config.yaml
color_jitter: 0.2
parallel_block: false
inner_norm: false
drop_path: 0.05
patch_size: [2, 2]
epochs: 12.1
warmup_steps: 550
Rows from block 4 of a small model that predicts nearness at each pixel, named by matrix and row number. Rows with one number belong to one neuron. Each number is 128 + 32 x the weight over its row's rms, rounded and kept within 0 to 255. All counts start at 0. Numbers have three digits each.
After each neuron's rows are labels from the 100 images, of 14976, where the neuron reaches its highest value: "top examples" is what is common among them; "peak on" is the class under the peak. Only what is clearly more common there than usual is listed. The data: small renderings of single solids in any pose.
# fc1: MLP up (model.blocks.4.mlp.fc1.weight, 256x128), inputs 0-127
# fc2: MLP down (model.blocks.4.mlp.fc2.weight, 128x256, transposed), outputs 0-127

fc1.190:131175095156159112140112157112223116174125165130114069048165140094095096080088142093099184129138077113091081137067126126122146127152111168164104091121152146150080108124193148118148136063116099125120114110141114112118212157082111126151146101171190151101120098125096121109146158088076092120119093113150067136174128120138089170115101133052101142145123149175119135137143169149141153114090
fc2.190:133105095105102108075088074114129066092084103103135106195104128106121122101123061142107129124104124090105095120107085135116078123128164109117069123136119148119125100117113103156212125119099108096111101150088109119114172038103115214127098114088130055114114118105123120138123037100192054087117135092113114103110087084104119115112162129153161062084117142103096128119112120092099128121107
top examples: matte; yellow; orange
peak on: solid

fc1.250:144146111123155162105117128126124186089127144176105057040077139103124103125111145118098139149119108132051143166145184140132150129159101160083152098149114109166061150109118096133152118127114143146133107072118133138164215096160137156134155082115182183118104154159119100112097110086096022091134122085142150082129098086114091095096093137102051113139138089113136163122111124174092138135094
fc2.250:078089129136142127127152118108068144177186153112082204154090148101102101166074087079119120048157118105121146058149149152132069107094088106128129120052107056114104121102107146122173095131149134155125121062154103114083153157102139146076121082160092068086139096149078072083108186126088119136154136135149083156130145074147117132116134093133136173135144120144133096133108162137140093130144
top examples: blue
peak on: solid

fc1.135:123178110143162116151117154126222094177118175147112073064162107081074109105081145082103193125146076118106090138058128113123146106144094168149096083123162152153105116120196147115134129070128110116123097113138120099106206150080125123141138117169187153104109120127108125128145158081083090122137099135138075153162132114126119163072091123041101154131127148164108133149132191129157151110097
fc2.135:127087102119110117114091065107110082100098117118105103211099149105125147112115108135116131120102158093111098129116093147129062110127150116104072097129117128106125114119112118163209110129082107127108101117116116103096181076121128248128109096100128077112126113099114106105116026102163043081092135106114122103110103137107098118102158143136175015094135117131122128129139123085098113119126
top examples: yellow
peak on: solid

fc1.182:132129113112150168103114129122124165097121141174089047068081126107112096122096141132104132160099111141059159175139190123152133130159109168091124095132106118142055138095136088137148141113098156163111107095116129152156235093166131140135170090108185181131094157177111133115105086088117011087144112089113156122141104091113109108079108129117072087148132097139129158138120149171106120125094
fc2.182:103132135126120128129143116106059148156167146105077174158079135095078100146077101075096123056140110088127127055149131155115085093099096113118124131052089083107084132078078111116177097129143134133102089079132148080087169144078129154060122092149085070079110091144099087093092195115096100122172129122140098138101116077147104104087133085123138155132124118141135088121096119145127068115136
top examples: blue; light from: behind the camera
peak on: solid

fc1.220:106160111095058163129136123103146123095142122122131070140117131151116151109113132156151128140105092141119145231099131102162122114143125162153099106127104176074095170173093099100207137106137126162084138107095073153141216117171049102130175140114139065096124094100086121102104113188113095071137177140125112120129079158113159136124085132118101120140056173094094103101136145133187091135154
fc2.220:115155164152127156161163125123098143182193164137097136020153193096111129156094153083105123100172148104121134059165142185133143108126111125123122142101138182145129173082156142132093130170155148196101148168081188109107162167073174196103168136174137144141110126188138106135111137157118111114171128113128140165163130083134125140135209144087140143144151111113146079109141147173120080154139
top examples: red; purple
peak on: solid

fc1.68:139137107126158164104122123123128179086127147184102055053077137108122102115110144120097132151111107131055148172140186130140144121157107165083129102144109104157060137097120098132151134131103143154128111089116133147165227097164136145135166085111177188123100161166118114113106097077104021088141116086131163096130094088119092103084105134114057102140133091125128172134115133175099129128087
fc2.68:092108129129134125131152115105066146165182154110080186153080140098084092159076092074101130049146110095124137056146148155127072089097086104124123126052094066109089130090096128127174097127151132141110105066141122097085158144083137153069124092157087066081128087149089081085101192118096108133157142119135096149120136075151116114100145088127142167137132121140130085121107137142131079118142
top examples: blue
peak on: solid

fc1.217:124172147084160159119130122147154116148070185149092052090095083082073124164070137109145167136141131139108137165090175113148129137139089176099129075126160147152109143103165109122139151074136162101135075104151133100138224117135125153108152131126189165127086159165117127143126117082104048111176130122095108167122133105117173157039088106067096135101126128148123125153120197108160112128106
fc2.217:135085082086090096113074085098099070072095080106122148189112121103108113088118091138106104153082100103104097102076102163106117114111129113099121102129111116106120088110123082095187118101080080092086097122079145110107163116132103187131088076080122097121110113079121115128106125110152076086164129094083095073102099117086078080101120124146177070084104113104088115086122106083086108102092
top examples: teal; green
peak on: solid

fc1.85:110121125102141089064067114123104089116122117120181100186155109137123118133095135147123128112075126149133124182160118142139080117131191121103098086123113184156153067074193180138109081094088118140113092075127122145112130068138136127160096119125106103155069109169083169132109136106143104122182092118102083183126118133131141096092116104100112159052146098170065136134155147142133039076077
fc2.85:126078069123125101122098139100106081100109116181144148112116192158140158149091132128089117158069210130166159101081098128136114120121144113114123149119137140113161095105132120141126154134056072091079144164104139130110093147122129118118074085157154105175146148137192126169177140092140100111166144179089129085140120123120023121068123120131116138137166133147131070106182153052075101165087
top examples: purple; blue
peak on: solid

fc1.210:133171150088159151126137127148147114164076184143083050093095086089075124152065130114148172135150132147115135158095177123125134134139084162098126081138162136143107140097168113111140148078132158105132064122149137105137239112124116151112147127124191166133092166158123134149134116085117042111176135123092096175115141113117162153031093107072109133097122130150131128147126206113152113120111
fc2.210:149080078086092087104072090101103068070091080103123164181114113108115109088120084140103104157086100101110092104078093150104114112104142113105124111131111115113118079114120080098187112090073080092086100128083135108113165115133105172131081080075117109118108109085107121135112144109145090102165134092088092070109098109081079081094123127155178090080104105095087116095120107083085103105089
top examples: teal
peak on: solid

fc1.21:139143104130152165108121124123124192084127145193121065041071132105127107117119145112092140140122109124053139168140178138126153118149100155084135108152113095167068135105103098138155121139113133144138116076120132138173209099162138148140152077115174183114114154155120094104098108083090033094133121089153165070122091087124086095102104130107052110143138087112136173133108125175088138125084
fc2.21:078094132133147131134166116112074147180186169116084196145093143108104096171079091080115134047165119107119148067146161149138076108094087100131117131058109055114105128104107153135167091130151138157122130058164100116088149151107149152084129091170099068086148099168076076076103186127093118142145143136147086166141149079158131140126137095122127170150146126146131091136119163144153103136153
top examples: purple; blue
peak on: solid

fc1.100:124162073168143122148111139098222127141141154155124071051179153095104089063127133093072163116128079116090076136057113112136141123152109163163097099113139126155081081126185147121145138088100086136104139133133117114133199150097122121169162089180168142097121085108096121085144169074082102113121096127171076118174126134144067168146122130065105134153128158164111138130129145160137150126092
fc2.100:153122098118096099083094075124125076097097104106142109192108127126128118094124047148111119153094114099114089103100082131108111113141160121116101150134112146109119106111108098113201128114098109093122111149096109104137183046094098206133098110097128052118082129100127136145105043102196050082150132075126121104101082095117127095088170144143150078103094156087087138099127113104097124108101
top examples: orange; red
peak on: solid

fc1.163:153148111130159149114120135121123175112127141167094060042079132107125101121092146121103151152121101137060148166141180137117144124161112158084143094155114109159064144104130095128155120127111147148135097074114129145152233102158129158129155088107189182124113164168127108113097101085101016093134127082137139096136098081115102099082088142098054108145128088112132167119107133174093141130101
fc2.163:079099130128126118129146117113070132164177149110084204157088140101096091163061083086112108047151113099126140055146142154132068106092086096134130126051107060106103122099102136108181094131135131138113122067152105105090158158103134146076105079155092068082131096153078075090099187118096113135164125126142081142129139069147112124106135095133135175133132123146124089123109149139135088129131
top examples: blue
peak on: solid

fc1.107:136149109141112071133123166107160080209138106078117145079162082133158134139033110137136220161181121144147104098104105103091146129109160100176125157177146188092144162144199187147139146136119111138168084092151136129140161164081111108117095167139119118188090099123126131121154142163137125109127107158092107131124170102101128134100093156091134126170108154181132126135122230143125169109162
fc2.107:122185125126097097068102119136177135094097105102143059160141054155126137109137066159148174123118119125178107190110097180117112153119151080134130154205126212116128130154115110177147130074114142105155107161133131133159130029170106135127083149088110086125128129135115123216135100118108105141119129155150111107130125052113133121141076102134106092167114169130167129168108079112132191112111
top examples: yellow
peak on: solid

fc1.31:142151058178128095137111152078190122159175105115121099065186154122127087051102119113086169138116066121102088127104101121126119141147167152189099091131106140129087101141186151130147128094091079178098133131106114150132165164110113112164154093163156128112132060105085131058156159107104124109113098103157078109183127131139071180173117150079122127185110147153096146105129155194124157132114
fc2.31:140157106101087084075077106136144084086096094113156088146124095139123117086140046153132136170092104113129092115092084139105118119124152091119114165177123162119127083140137085130161130100098099078124117167100138119144170047077093171140084119084141049134077129096130141175117093093201062122164145099110114098120097084090124112111168117147151122104089174062095139104110096099104145105086
top examples: red
peak on: solid

fc1.78:118155083149143147137118135103228142102137158165138068059170169093105087085155130087074145114123091116081071137053123106148136123150096176142114111106141118149067067134174137112139145098101084129097154129129111111136191147115128114169169080189156137092119094109098135084130173073068089103133108127161094115162119136160065170155128118075094120157130155153115145138122112161143132135079
fc2.78:132127087114098093118092076121115079102099109097124113207100144109116113089108065136106100144094101100113096111103101132099092109119142111109119120124112108100104104112106100081198112130098105096110096135088095097109185084111090202124102114083122077107071117106122120128112031094202044067182110071113099098099101097100114097097138137128161094106096139104091130112141131099097116101101
top examples: orange; matte
peak on: solid

fc1.30:106146129112092149126130146095188092155126160113119114127147098099151153106101137109127146191084094167137138153055117054139155093118147116171099104129126196084132106171139138106149138133126131152070139121085107146113159105142102033138187181108128049146116119101149163143117125181161136110166156147099136171140115144108172130111067149138102135176099206118101110113146182098217102101166
fc2.30:124114143142172165182167118114106188165149160127099129061131165108105133152089187090138156075147141136091162086157178185147162129132092124075108108086123173153129150108141153186128125146174140168120132115132141133094140181125146209097189142164122170121149128173153100063129125164022150142081142139111138167145143165150146139143136118099149135114146101197178108136135161160157101140181
top examples: black
peak on: solid

fc1.203:145179120134167083148105174126192085222110146083084095084171111111120105125057147106145208132158101125118095121087124132090142131152127142177128097136160173125126152121211161104136130059141120107160085100143117102091185160056101120117106150144186148140123122127121121150152142120112116127108109130115050165166132120104132150088065148063118156119112145179128113138142197117143156108130
fc2.203:149094098113102095077091098107115106075100079085102113172091095105101100115131104126100171130107124088160109151120109162108060090092167084123045123166108168101099125113097102211193099079083115130107092123105118097090155056127137180091087101099102094095133087126092100136103071108178088136080151129120093104115119103102098114123139099116142063105134111120117121139107080079107098095114
top examples: yellow
peak on: solid

fc1.134:128174146085158152133132126146156110156074185145088059089094085084075118157071134112147163128152128138117129157089177116128132133133086168096129077134164137150111141096171104112139137074136155097134069114148137100134237120128117152105144126133191163129096167158115127148127119081112045107173130122101098174123136104119167155030091109065109135100122123146127124150121203108152117119104
fc2.134:139079082090090091111070092106105066065091079108120159184112121104117115087123095139107109153079104103106091113079099156111109110107137109100117101130114112107120089113129085093189111103076078095089103120080134109106169118138104186133082075080121101121106107082113118125109121109151074092161134095085098066109101119086079085101120125156172085081104109094088116091123109081080102099094
top examples: teal; green
peak on: solid

fc1.174:107169113093063149125134127098142128098136126114132073136126133155116154117118129153158126143105103144123148234100129101171113112130131139160108114134102175074116176175097093094204150105137124160087143117097075151150216113169049099125169147117137070098106091100076124107105106189124091062150179142133099116136085156095157137127089139127103133140052173109098098103132134127186097123149
fc2.174:130160155156129157161161128110103138174180164149108127023151197094108123149099152088112126102162152115112134043154130182128153107142129121110118138107139183144133165070154132132092140166151145194101150173080194108102170160062156203111167136177150146157116131186172115130114138151117110118152134104117141158167130092144123130147204154084131133133152116103147077098136139172122070145135
top examples: purple; red
peak on: solid

fc1.64:135171081173144104146105157099215106180141149132119087052178137093107090065092133093088189131139076121102078129063111114120143117142119157174098097126146146149090098129198157122147132075100085133117110118133114117117201160083116121147142110172175136111116089117099121098159166092090107113122093130157060133181129124138084168124104139054111137152116152177111139132130175161135165114105
fc2.64:141133105110084100079093082127137092100090101103141081191108099126120114102128053157113136139105111096129091123101089145113106110131160107108070144156108176109117110124112085152201131109090111084118100162103127098136185034089098199127093121087126070123080115115111124145109050098174054087131126100130116097104083082110128094108165127144159070105094146092102143117115094095106129114094
top examples: red; orange
peak on: solid

fc1.46:149177134111160127124125138129134111201099154121074052083105098107104107142032135126147185151164116154108144168124170138095130124159110154110135085161137153129093155103183125121153131078118154132143073106138140128124243118103105149099125126106209159149110158168121142147124102104124044129155131105098084158137140087105159141043087140062105132107113122156132151136132195138134135115121
fc2.46:137081097101096082116089092100088072087103094089097207182094111114115101090071068130106082115103094099117103086095085136098102102098126103126131139118090100107106087091095095075193102084087097102097112130097106096115155133141103145104060087099090104102122097117088109146111184112138127116177107098102075084109087076098093092098151114158165128087108113132098104130130128102115094099082
top examples: blue; teal
peak on: solid

fc1.73:101147125122102146136119164098197087173121164111121118110159098100150145113092134112129149186091109154130125146045118048129149091097140118171107100134131210085140105165145137097128134124132127140085138116102095142112166113121106034125175182117128053150122130108146162136127134179166132113163143143102136169152133130106173135108071152128095133183109213142098097137144185092218118101153
fc2.73:120123151143165161175161118100098179155158161120096122071117160105101117144091185083121163085143126144099163096154178178149157127118093121065101098087117164135124147095128153195148115150170144171120133119123129132085152165158141198093185136166118179113141112171148094070130125154021139133081154129097135162151141161146133130137094116078151133114137080199178088128128158157154098139185
top examples: black
peak on: solid

fc1.164:130166141089159156120133126146152115156074183147087047090097084083075122154068136112143171139149129147109135168092177121136129133140088166098118083136160144148108137095172110115142151076126158104132069108146134104142238115125122147108146130122191162125089156156117138146130111078113046109177133121092103168125133110118166152033096103065103135105127132154119131150125202110156110120111
fc2.164:139082081090094089107074083100102066069090083106122158183108115107119115087121087134108103153081101101110093101077092154106117115108135115105122107135110116106121084114127077092186115093075082086092099128084137110109161114131102182133082072081121108120109111081114119133109142106148087093169129098082099071106090114087075086098118121156180079086105114098089117092119105086088101103088
top examples: teal
peak on: solid

fc1.113:121124110109149173088104129123126162093130141179110060063086130122115094130108136136099135155105110133055156183133188113143133128155106166097120117141105112144060123087125093137153138124097151160124116086124118156155238099160132136133161094112168181147093154190113135103116093088107014095147099097112178111131111077111117107091109118130057099154124090140129176150118147174102124117085
fc2.113:111142125137122128130171119111059146164172164106079169142082127104085104155083082071096118053151119085121139051146137150115091091095104111129120143054093077102088147073080121119176102137154147140109100083144138078092163134081140146062118112166081059077120091157091087104097194113106101127154136124146097146104119072158118108093159089119127159151129135143136085125114126150131081117126
top examples: blue
peak on: solid

fc1.198:136156131149154087125104193123177102220112138079085111094170101124134120121039158116133215151154087118116104123097111106087148116147135134191111119165164194116140148123191176130130155097166127114164101085125114115106156143044101079113097165137164141145130108111120132138153140149133136149096103124101081151158128132071134135106081153088119169148101147185133131146164218116144153097145
fc2.198:135116119129131134107139085082122160104114092092076142140081085096066082144119137097109199087133104096172132158120142165126095079090144077106076123160089185109086156099098109236168090081138137152114106119105133101078125057148157162053131140122080113086144101155125085121100089124160111159083176155119105138130133111116114123146127077110129074130144117149158094150114084112119074098160
top examples: yellow
peak on: solid

fc1.105:139168148095157138130138132142146106186079172131082054095100087096090124149059133122148176140167126157125138161105175127113132129145095159103126086151152138131108139098178118111141147079127164107135071121149130109137254113112111155112137133118192165140089159159118143149139110095127039113167136119096085172122142110115169156032096111073115133095118129158131135145131205113149111111115
fc2.105:154080084090090076099073095109103069073091083098122169175108111117113106078118088140110102152082100099110083096080081142102123111103149112107120120134105120111120079110113080090182104084068083094090106136088135102119159109133099163128073087076111112118111114094111121147110155108151102111163136093089092069113090108083083084087129130160176103073100111098094123103110102088094100100082
top examples: teal
peak on: solid

fc1.137:138168123131159090136115179130189079214103151114090098086158087110105113122042151110138213121173081121124100137083126119098140105144119150171092098150165168122134143116203174128137148072148127111156088108134123103109186142048106109125094155141186154130114117123112129145158137120117106143125106133110074159151124126086142151079084133068115162129111140182112130146148223118153152101123
fc2.137:162072113129107105078100077103127113067100089108104123169091108104107107123140122125118180127094132087154110153124108164123067089108176090112043122177118157102112136123106110209185107073087118142114101124103140104088152060134139208102089098109109095116132095113111108115114052105173082124073157140113110104125123125111087117126162116121153038107138113143122134140137075076103089103128
top examples: yellow
peak on: solid

fc1.117:128169106099154129122106160133123120166129125108100091031101104150126089175067149152133180144162155126107141161143173151091129135144094113121180121165114138152093160097167104125154092101127141152159094059163109148103225157116112153088103124109163176177124159173112082116128105121086036103135128132108109126124133053107140093083073157090070137129108094130157127150096144180088162102146
fc2.117:120137117144109113117175110158114114171141171122114200131129118155145144158065019130122055051167147102132161062133100145134095139123109097166149168077138080120144154119121154087170125143118152126148166125195087124150148145134135130092068098162115044125150122172075109140132170115093120160148096148166090126138113052178128128113182119134108166136125180157119109150162166125139143151096
top examples: purple
peak on: solid

fc1.114:107141129110095160131132144091192092152126159120123115135149085097148157117103130105122147182084093163138136148048121046143158095112137117154103097119122201089129101175138130109143135133123130152071136118089118146116158110154107038141191177116125051149113127114151162142119126179156129103171146148092144174141120136124175129111060146135107128179109212117101105121138178098219096106162
fc2.114:123109141136175166188165121116104174161147161136095125067128166117106130154096188088140149087146141139088159078148173186162163133135094125073112103084129164155126148113147154182124126154169142165124134113142136137102137192129145205101189136167129179123144125164147101060131134169008149131084148137114133165145141174150131142139113124105149131104153092200173111133133162159152105143181
top examples: black
peak on: solid